A small multi-label audio tagger, trained from scratch.
Training: normuon at rate 0.027, 3800 steps.
Rows from block 2, named by matrix and row number. Each number is 500 + 40 x the weight over its row's rms, rounded and kept within 0 to 999. All counts start at 0. Numbers have three digits each. After the name is the row's rms in percent of the matrix's.
# mid10: scale 2 width-5 conv, dilation 4 (model.blocks.2.mid.1.0.weight, 96x96x5), inputs 48-63, a 5 kernel for each
mid10.0 102:451494590530465435453544547517438445561527544455451627488523490515538552539517559508484470464502519552527506463432509559422481511474531462470541508508445476522479390439517566532444500489538452503577477451448462438444423515571443436569524588
mid10.1 102:500421485489465462452563493404490492571540480491508531571531594579615563529491497474485531491506451503469548513532439407523505552491573516525530568546558483474541466546577545497479508510509529545514508494526519541569514478483417477507508530
mid10.2 097:542531471420439476494509495467529539522501548543544503476401510490534500434495523495481458526521513516459518437563486429510534505484441517428519510470494464542508446493506464477464486547455489527442515485424399555539581517461535495499437433
mid10.3 103:476564516522541510522526479573511530521478481517513494520572506514488500477536498434455440490459502483473541500489469525504532464477446545502428438520511497453432486495510533482530508507501450474452503496507499524521487475466550452466550539
mid10.4 098:405455562539509403469569502497454518551479515473540467478471477480521510507510502489534524463477471481475504482553488510414476600493512541507528500508507468540449514440502538570558463488443431505476498405483524517469471505495502481480462454
mid10.5 101:449492524483561511559524438514477567547594511514504479505461492486494544538485508475462447525496514470496460494491504500550575502565485481479486418493454463455483570527506454501493524480501508474488512513491472485491532556503568515501439471
mid10.6 105:554558456484511544624539469470478471482494506578527481467505518525527462501562556549522536532521479468447547526468501472602462461427488476505580526493475494478459500519543489485522533520493465481503482531515556482446471538523501554592505475
mid10.7 101:549541546572543609506467517498483482505533581425463451453503521501542461467533521509496495495516479434484412475599467467440505426491442466529443506507566535474443531669634526613584503587508500537525557497496526487504524450485444548528487490
mid10.8 101:572535454515487585437456453448494518510456438601565467449530593551441516522532519553487426555563506506521547572556488503551487510537493493490482491508499471480441419458520553484384492488507482498484504455473456520547538514479516511470488450
mid10.9 101:515510436492482508507434543529473485473480434523474406587538442451501512523491447452420466535467424444496519526500461481471508501444494515506443470521496495540509549586505425455526501567557517484501487505515492492408491440439512508508490465
mid10.10 098:470503581454388556474536464484497477509457508509493422460512463485562451521545591522558557536463437494527510503482492534566529532428495470473460584522556530518589490450482538536519567538467549498519461470510496557506442543507467451434527461
mid10.11 102:539532470438429502459621434434536517483501466476507543557477555542485463448526508473497514469487592478428482480501476504514417408514560517504478530528483550492482505478528552522529452437508448455490472570557518451503480481505473471468526466
mid10.12 098:554492442487509588502475457527544499433542503480474519534523556569535480470512504530476495489502558521473577503523537546480510426509548531442532395472509520591445458475432475520533468492542518474497498516506517512489508483536520477622567478
mid10.13 102:496424456473410547507492536520562475506509524518511479481578530526471502572504515498503514469461488495531512535516534492445429445377544515584488434447505499520492550494477454519540482463492502517478483518477417467501508497528407427426498592
mid10.14 096:515488485513465555526460504510483489482507489477534522455481517479440499492514533538467441510536537448466478469526515515511453454521486516520463501494492523491476514502517490447485463510544663448468474503463407542537456514520551502480491530
mid10.15 102:477481469520610540492467486540495493497523507523580481552602416544526524534546512512477445471504498471477469526476487500557541510536471504586492479444526501504565539457443467498502496471456446491527555515541551439460481520525513486434490547
mid10.16 101:453493470464476569546475490497499531537507519568503521549568464499469519510513548540509488604513486493498452507610540555574540441490540467486517558479479457513487499549509458440420557509438439461475551493479478495495500499507523427460496503
mid10.17 099:536553569505486522486505449493495480453483528530494515473466491469453430438550491445488491496495448438532498509639557556459478527523440536519435424481475509505496540567546515518564560505481498525490474435477501541506467456459530566449470485
mid10.18 095:487443488535515580497485511530537492507502465574495483482559557519449542471574563512473508541511467504500541559565596454594543487522487493513445455451488446486496482525533463468465472516536521488461534619565465457488525533529549539531462543
mid10.19 104:509458416482542494501468471487508455451474494523528453428451505508505481477497495435463548498522551468458490502542544517585560468472478476475490505455493464505502495500480515458533444476414447508478525563498512485463505518548508537593502440
mid10.20 109:473467580481514529433555500446537484443493513487454479520507528489480523532496452501507501503514480455527522601418491441514440524535450511568410546531491561392569485448440541510507504446583503475464477529529487513519489531470474532501503500
mid10.21 100:509495460449453431485464475421499518461505423410493558501464512478455569562498449471496492511537487413378414405447485416483551549561518482511472423447481540495457478528496440510503480498500502519495475494519524421495520493477453435514478557
mid10.22 100:489479433533495496516454473492583557516540521533452449503594524436430516515550525518523517524553460489481522516506533505463416537508526507552439430450513532562522545505529586478459445470521517552501506516492475509522520509554473493546550591
mid10.23 101:418457499503485471485446519563520532457473499475540535475459486499613533513490441514467468514507488497501524558489524544516450675565491516563503506439461460544536509506493456508512523536578567494540509546450493504502493520547499516503468491
mid10.24 103:451441519470549523475481477534483528489539565532616519463501508424552437459478497604485446556476537479525514501472535565466484600441435470509451499480444453538492476508485557435472490474509514527515493522455537442485524497500476413440471506
mid10.25 104:518496434490497476505426520522489477426429496540536454442529512486449553563449472452486502538553450487487478483477544487465503465493491498437476593490484446521479533584542419470461491457481509539460490519499464461487553445442510515572538565
mid10.26 100:515481535496522519493419477478425425457453516456466493512566497526611594482481502572515542439455455456426470490463514493488496516486518534552568551471489513588525474524478540421399451471434493452530521435490536483524480510512445434524484508
mid10.27 101:503549493510525478476535496500489533473519478576509480464448480477447495496485471487470532540487472486479536518430481521494519483542524496471608460459477429525508553574494580491489532524507530508520471468480499514439423456508585497465518610
mid10.28 106:495481451510505490447477484522489468489455471518464438455466488519449496491465489466486486510527460515506587488473472473412466446516516411487456495521438479482564481544553549451400520526595525593534490476452498533499479491554432528434517568
mid10.29 098:470402454518503582518524461489496482544458436510503556516434522471456481496521509532489490460491506490437470475458479428568580562497434440482531539468521476512503470431506502473466511476453430465499537545552499495519549494429462473502443432
mid10.30 099:510456553459495479422591455489475510530402458455502495493444438447535473485510510470486472485469513501537501497502491469434443561400573477516416520499526512507534523488526499533483523490559578526520503499472515525464463512474504505438474477
mid10.31 097:494538491455435501534441532510459490425454484515503521524458433447570484504444520616517493513496459519502460485495527524439480623454468465539473513501436509544498496537508538536496545557537509476509499518506491499455502456468589498538472461
mid10.32 098:544497595579515491547537516497519487568480499517505543523528524580532458457518561541531542506495490509502517466470492538476544536469500438460442494474476480438516489542553531512529542581541511513531518486474516478519478527569547526507473463
mid10.33 099:512508554538540470440430541524575545540537464542505549533472566551547556520481503553548419474454486486500574529506515549488511505525487515560559544528458554511477413471509529484431532529567553524462524520538459535549523504427496477458565521
mid10.34 099:480540574540474429533591539462443498497539500514507485520498524511495508541496547476469489568589552496507445412505521454449532591509487518556514551548477516518539545562534582518485483504520459456516480522474491510451452469492511485501493454
mid10.35 104:507487527527524449487495588616429509499477447514496515512497445432445444472461487454458447515497515466451514531541465428572566568557506462476537472541518528569496472529579595567542497490514507487482466481472487504483494480470536540488457502
mid10.36 096:434472453440518535548458471504451447479472540563519453473468466422468499508537515510512433535498488501488423467563517409511521447489505516427385434463459455542485434536585575531457498498461489434476518493509521541482478491437456446434475514
mid10.37 097:521565567504452469449405498513488509540442474528559567581514498523419504530520510481511526479497514453485491485552463539501461478458477544551481475478471508428456523495494459475492494507497497478488532535513500475484438448422483492549547548
mid10.38 099:493497427443464495553445546438499547460517513538565475466527547530511463478476496545527539491535569428385491501561482450464484428499484543534511503427496539546545477439488617458441547506490478459512480464454425495502535471465460539495474460
mid10.39 098:511548543466485472495443593492437465498499440535531459559494509468455507548483437477495505547486432485492466512526507486463505514463480529468465523503460460490534560543499534546554525504507602498467568580547484470528501476434499483488516580
mid10.40 100:478524550495496447429484480501476569563532523472492490446456481485435418499525520492516492515521543480511457405442454455478501424419447519505475462438451447454508537523510436458478435548517515520508520466492513543499519522537424432491538503
mid10.41 095:473500473520576452456441433517414463456453484430476440473528440432532482481419489532433475448447473497515444492525488491452455520496455441447481479432477534516506513468474442543529410434553569535454453514579508401468540505507541473443519490
mid10.42 098:408496493481456541556520485562513541589546566492455459459494512480474504519421452530547516492486448500457541541534475533483519544484540443503476565556497482485449493495453501459460477470504512489502478460468438489458426486493466462403475432
mid10.43 099:476483540575554438545510474533512572541504546504432524518529524534496504489515503537510505541587549468484519517536503493482418408475479484474448524481519479458494497588517403479517461434536463430524530586554482539543519476488496493526482486
mid10.44 104:492458469513530448518562504512465491437513558516490430480497434481486550516483513495509525459465520497490420442586507526481573450509469450464611462549431419556465487416482556523494480546485528457484475503482482434524578495472453468514443433
mid10.45 101:519545514518574448489481501515457467528505536461505536461448471459477527532497474442479470521514488476445538565500478528467500516550539468439515541514579475495486481565532575576496497494457479523532524454491475532482502564582532457471537501
mid10.46 101:549534559522442508495535482495443440568504452486450552500497492492497522482495500481495501528585561473405538568559495479497473480516522438484499514446501512495563416602578498553487469489492481502465513500491485472482552546506475555503491432
mid10.47 097:523530536491504583488503436476566490497510523490513514531523451491567538528433438486513485506534534522510476481551494497546516524516489525591575454499427481521498500540549546461498448467494474462544496487509516505462536506498376500492426440
mid10.48 101:528518473417502509511430484513451492547444472446386504451452523471505509517486511488494417490448430520506482490546527466478496556523495539471432516430518514541468389545630563553493477506477513517491514510512505503527546520491543516474494484
mid10.49 095:502479513432446512535465456531499510487429499516477508473524566489446470501496449470485490515554481511486503522506566523501498476468515532487477510482531474464513523518505513469467534453470587514550586567569506435475479502455511507495465520
mid10.50 098:590564579517490498490568570530538544490495503554502552479491449491526429429473468473466504533500490482501530517523513531453426513465452429464476485542485502509478538511559541562523514549495484464524535484485526489515465480501509442461474495
mid10.51 096:443444454457509528494419484486531460481478475468468440449459573478508530479568544550482473507513532547486464479470554447488396513475536539523605532465491509614504476479481494534519477458493532482514547508477472494532590530446381397468481467
mid10.52 104:409433466413420513512478461527458490448467473503540522525491559456450526465501510454483477522496419471541456448492463527515573459528562518492519472454582540543560557484510545479464455460456475483487504441468516552513507577600510509506569659
mid10.53 102:491475496458467532517437452518533533533510475520482460521460576528537515441585495511456482533516482423402528451464462475450444518508496533564535490434576516538534490468486521481488468466481493509554548490488521518515497481496489501576475483
mid10.54 100:514482542533475478443607398454438445578428481500450534471441462447451496544509523446477467470489570428433501474518463509463495468443473494508425461448535530433502469496533533511494495421515455468522449468465485502555493540548538563452484478
mid10.55 101:520476504499515429447454481510589560500414478478497466485462471498511432466491484489465467459471514518474511500540514520499487524396531433481525491482457477430481537503471466551543519462538518542522508466510508532491493477466491485510536515
mid10.56 098:587497423480459507422397456411542519521484498578535480417431510516499447483485536566474541485444457421381572517495491468491490443427511558558482452489550561541564498504449444527537470504492530455451486522479456507469488449489528427481547584
mid10.57 096:499470520501498480496509509522532498503452518502501506484418476524559518558476437454463541439486542507492561511462540461515470589452483514523438595539520439463495538462506550517503524464492502499475477571536523549518521523491631476386456398
mid10.58 100:581523442533515496553468498587513510498473484469447594513479529530549514509502540490520491492537541505508531488447463443434426469489458520576515566556506491480511505476481487513528510511514483537517470498473484507499487489499441473456411486
mid10.59 097:520490512477522534515426453461548528468528488466539583572496488498482502465507510534559499491440531521483484509516462434493532546536425512471542461499476508550492510425464532546486529533438494482532509546538519500498496457473571493506470512
mid10.60 103:517506589491487421594516555507501534519503466560517461489492464460504522518510528503458510555496459466482485489546497466465488491537582489499496426501474492572493501479514486514495507577475442454583595499547491473486526521461494404525545517
mid10.61 097:480516516500474604521410502473478474499504544457458435488526492556415479502531524471527502484526527492468530474463529544475492431465502486508511508431520510488468503495542467431493504519465619456504470402534475459490470532490499496469478525
mid10.62 099:544546550509457568554513395431467464475485478534547491449514521470513524567546511478496529511552493455525503509576558593480457491471464506497510561584496440418431543527511489491465523510477483530525538514507512503442521495557471451483499549
mid10.63 102:438450514507510493503537477487486497448489524526520551441422500483456505456502496446490481539553515555577517511467486504552496416469469560478446503514564505366486527489546506528552485504586494520491559593552527528513405502490515534426500478
mid10.64 100:437438518467489515518517469529496468531508479433462534529495443469481453528473443419486503481515477513482477533531528486485492523487524440505498526479443477512526472457480532469467522474472494527408466460484484482429473504492506512527503481
mid10.65 102:478459494465504459427535573530452447506499481426492478536539468495513516539512497508547516489481516536506488543463432425443464532432483472485469458440520496480495410541467441464434528502501480484523536518563566535531455450429478601609549481
mid10.66 105:460489571511475474476551558496490556517535570423449456544600430454476516507538498513552556446529502500512523512485468483504510431560545496472492488579513491536505451490464470473516451457483498488516519468479474551568517513475494492522522545
mid10.67 097:584540433502529491474439482501559511443518506497492465449545491495420464536533550519501481453463524511532523444463558497513511496455483545550486485518494543482443453453499463439490495510461549503514520509576500544507461445453481384419479482
mid10.68 100:403515539503501414501536504442437465526526541425515579446466468571547500501523479465437461518520542558525480461488482484533588537543468522517542508539531541509449492577537537471487509465488516508504522552524525494488416437495509526531421411
mid10.69 102:493484486484451485509518485517510489506505512550583572498440514547579563473489518473538560564636591562526453440487513479445495499477513487493546593484523467508555556484529488517532471483476469470555556514495527542513537548576483581490521471
mid10.70 098:480508438509487492453503517439440466479512505547516498568652513459414490532489472470529527448494469478522469401514586491425511587545479461480462477513430417460509485536517504508534511494530507485481434526583549434435566552572449493482479554
mid10.71 102:496525527495508501485498473471520494492495498550500502498509488550518463486510520499495543419403441459463427437512518522469502483441436566468503482469463472445494562479447478485510479520495480474497500492488495481525466530565501494490482442
mid10.72 100:501491483463441479489421450518482491474497466567501470498559520505462474420493524445481495533490483483499516471473497519593550424462515502487499529440520458510575450534530528490503524567523499529473505516546514569521458571493519476405505524
mid10.73 092:508545509431493436475538557593508537523482516464479523472530523514448493528443399459481493525473492522512525503549573504505521526464497542494460489483531454450459483543581485477492438454485591503443452499597601526511474456480613541478491480
mid10.74 106:535516496496495412559687481462443491515491496503491526478516471498475501525491481459509524470558546476462492515530519527569587465446521470448479482449554537526528541471548550513479482561536537497408473498436469499506459488492498474513490522
mid10.75 100:543553477546539470482505564529560476506483498573505433466462516482555583559527512475477508552492462532555461416488505477581535530492505527554451517592485432472505545575547417514513469564492500546459519569499429460515539492492509497508476533
mid10.76 097:470452423429476519440494494486542552452459425530513497505504483553461438443488488487465490509450495467422509556503488434512513443457500463476458514457436478477516485550539494477447476502449465507497530569487422489539520556527515536489462437
mid10.77 102:502493531500488414492565463469538528539436495586494479464487579493545519518488553611579461544553548513489505555515495462528506490479518499487455509513486502538545465485527480496443524483491473435471457494478455475509455514481516451444513456
mid10.78 100:471472522478526446507557527501516525533520523493513545578619512479516491494476482472501499466472448465441490474501434425527529501535574540499472527512516442463513512480474464487419485499490512483503521571503508502482492474475542559562487508
mid10.79 092:476515497466425569476369536557514539457481510432513553510559574525435483503515492427481470564509470456482519506482511452545523488610507486465499517523561527534466483481471427546557473482490559530472463528502487543501523470401470469551479498
mid10.80 103:486500492506507490499575576477482473559521493484478584579475572544554494454528501442427446480520642630518520489550509504457558524535539534527528469507472519423444468523553568503491501537477494490546526494502458482440459423503511500479472536
mid10.81 099:604555503425426478558438546550444423453496507492537485547597524543577430463528508500440502486507493469511524470518499541585553582480478477494392437507506452496445470530456484504466463529581565537503510422442513489491474478483546539544539547
mid10.82 104:484386482458552486413415493548468458479510565521536525480523554485467463515541489520521484499498503525498508514474532470556508494486498455546507521457493509477507530471478521423450476436497537582522496456487500574568510460485494492422512535
mid10.83 100:511506531503496434453495467495493507561492470473517438498517491536516441438498487477474526555580504471516523542550434385472482497479503526561424508508492480386356473560515486473507576540450555547480496561526503457489473419464485473463499494
mid10.84 096:500439515476423482470564549509517518525515483571453461482472497477502442508510455440476523532518500507463460504512511455485502466478527458470485489521493481509480552527478478488427523503493581471539507502523515526579501446458535575576529518
mid10.85 101:488477489556573447518514591542432461467588583543584506531511486482501498504555563554501477442521531533467533482414565560484495523526568486471457420430484550425467535527523526539550501497559522508537537568501508539531509469487623537478462460
mid10.86 106:447435460625525478422472536485493483471500490487473460560566498515542547538485529546515531486444402454505468472479478497542481468496481542525497447451502510577531444442434502511528544470445477535458489512595621551516550511516501505536490478
mid10.87 103:443496451533486479477422501517547462433484506490465468452483508515497482513511534539504461437435456535570440495515446502459482587496460462510469516506512530517461548470512461501483534501473516602541534486498500545484543475481508515561527506
mid10.88 097:537464481480492521559523508428544566506539480504526434494498503441504471527436491513489476515508460474450525499529435428497516487489494484443492476492496502503506465457527512533535538554531518481517498474454457514528561540497501463476475543
mid10.89 103:470496561467499484525580534458448460488449452522497541509480512488429484554524493506465475520511499527560497462435428508513587543461462462514481517486504498510559455431448565448514437541511474525554449434458532582477425494534526514439505502
mid10.90 092:477509430521539463527502479463478492477556521454449515519475470496488457427470498537535454531500518529426494481530560522572504488510497553475494488486514517655537482488488550542431512478501470487501492489487450518560573471493439467554456464
mid10.91 099:457469461466483505525464436458496513470421465464488504422465460477480440453529570561516520474426441440474537461524443495501505521520536532459524489538532570533519578528564634549485538520451475538520514495486476557540561505548469443477414461
mid10.92 099:469452509509496441441467450484529525626543554477499485441450496441462480543495500525445498523511476465483463542556529475505506586484468475445442533511494491544512566463462454495450458439443485452484497528477461475510538517544504493461461481
mid10.93 101:436477568511474530511630509507503525599501509508529549503467525529521556499576555533528492518484517463493512509488493422473592584508518560488463500515576490435482466544565579527538452517521451506495498505506491586528439468446551471494527486
mid10.94 101:429422458455405472527492479485437459454495543478491515537534481473499473527473480444449469481536477485510485550519519422466471455484469494505537465483545534495511511509447426513465477530531500551501504474462438534523564543513546575584548518
mid10.95 098:463497495469468513506489443447479434426452524456476444493489476496474455473477476469453437503516554546492486519561527487527583535507479507509451508511539572506506439510542538503433452497487440530413452492506467496476438493523433404508563546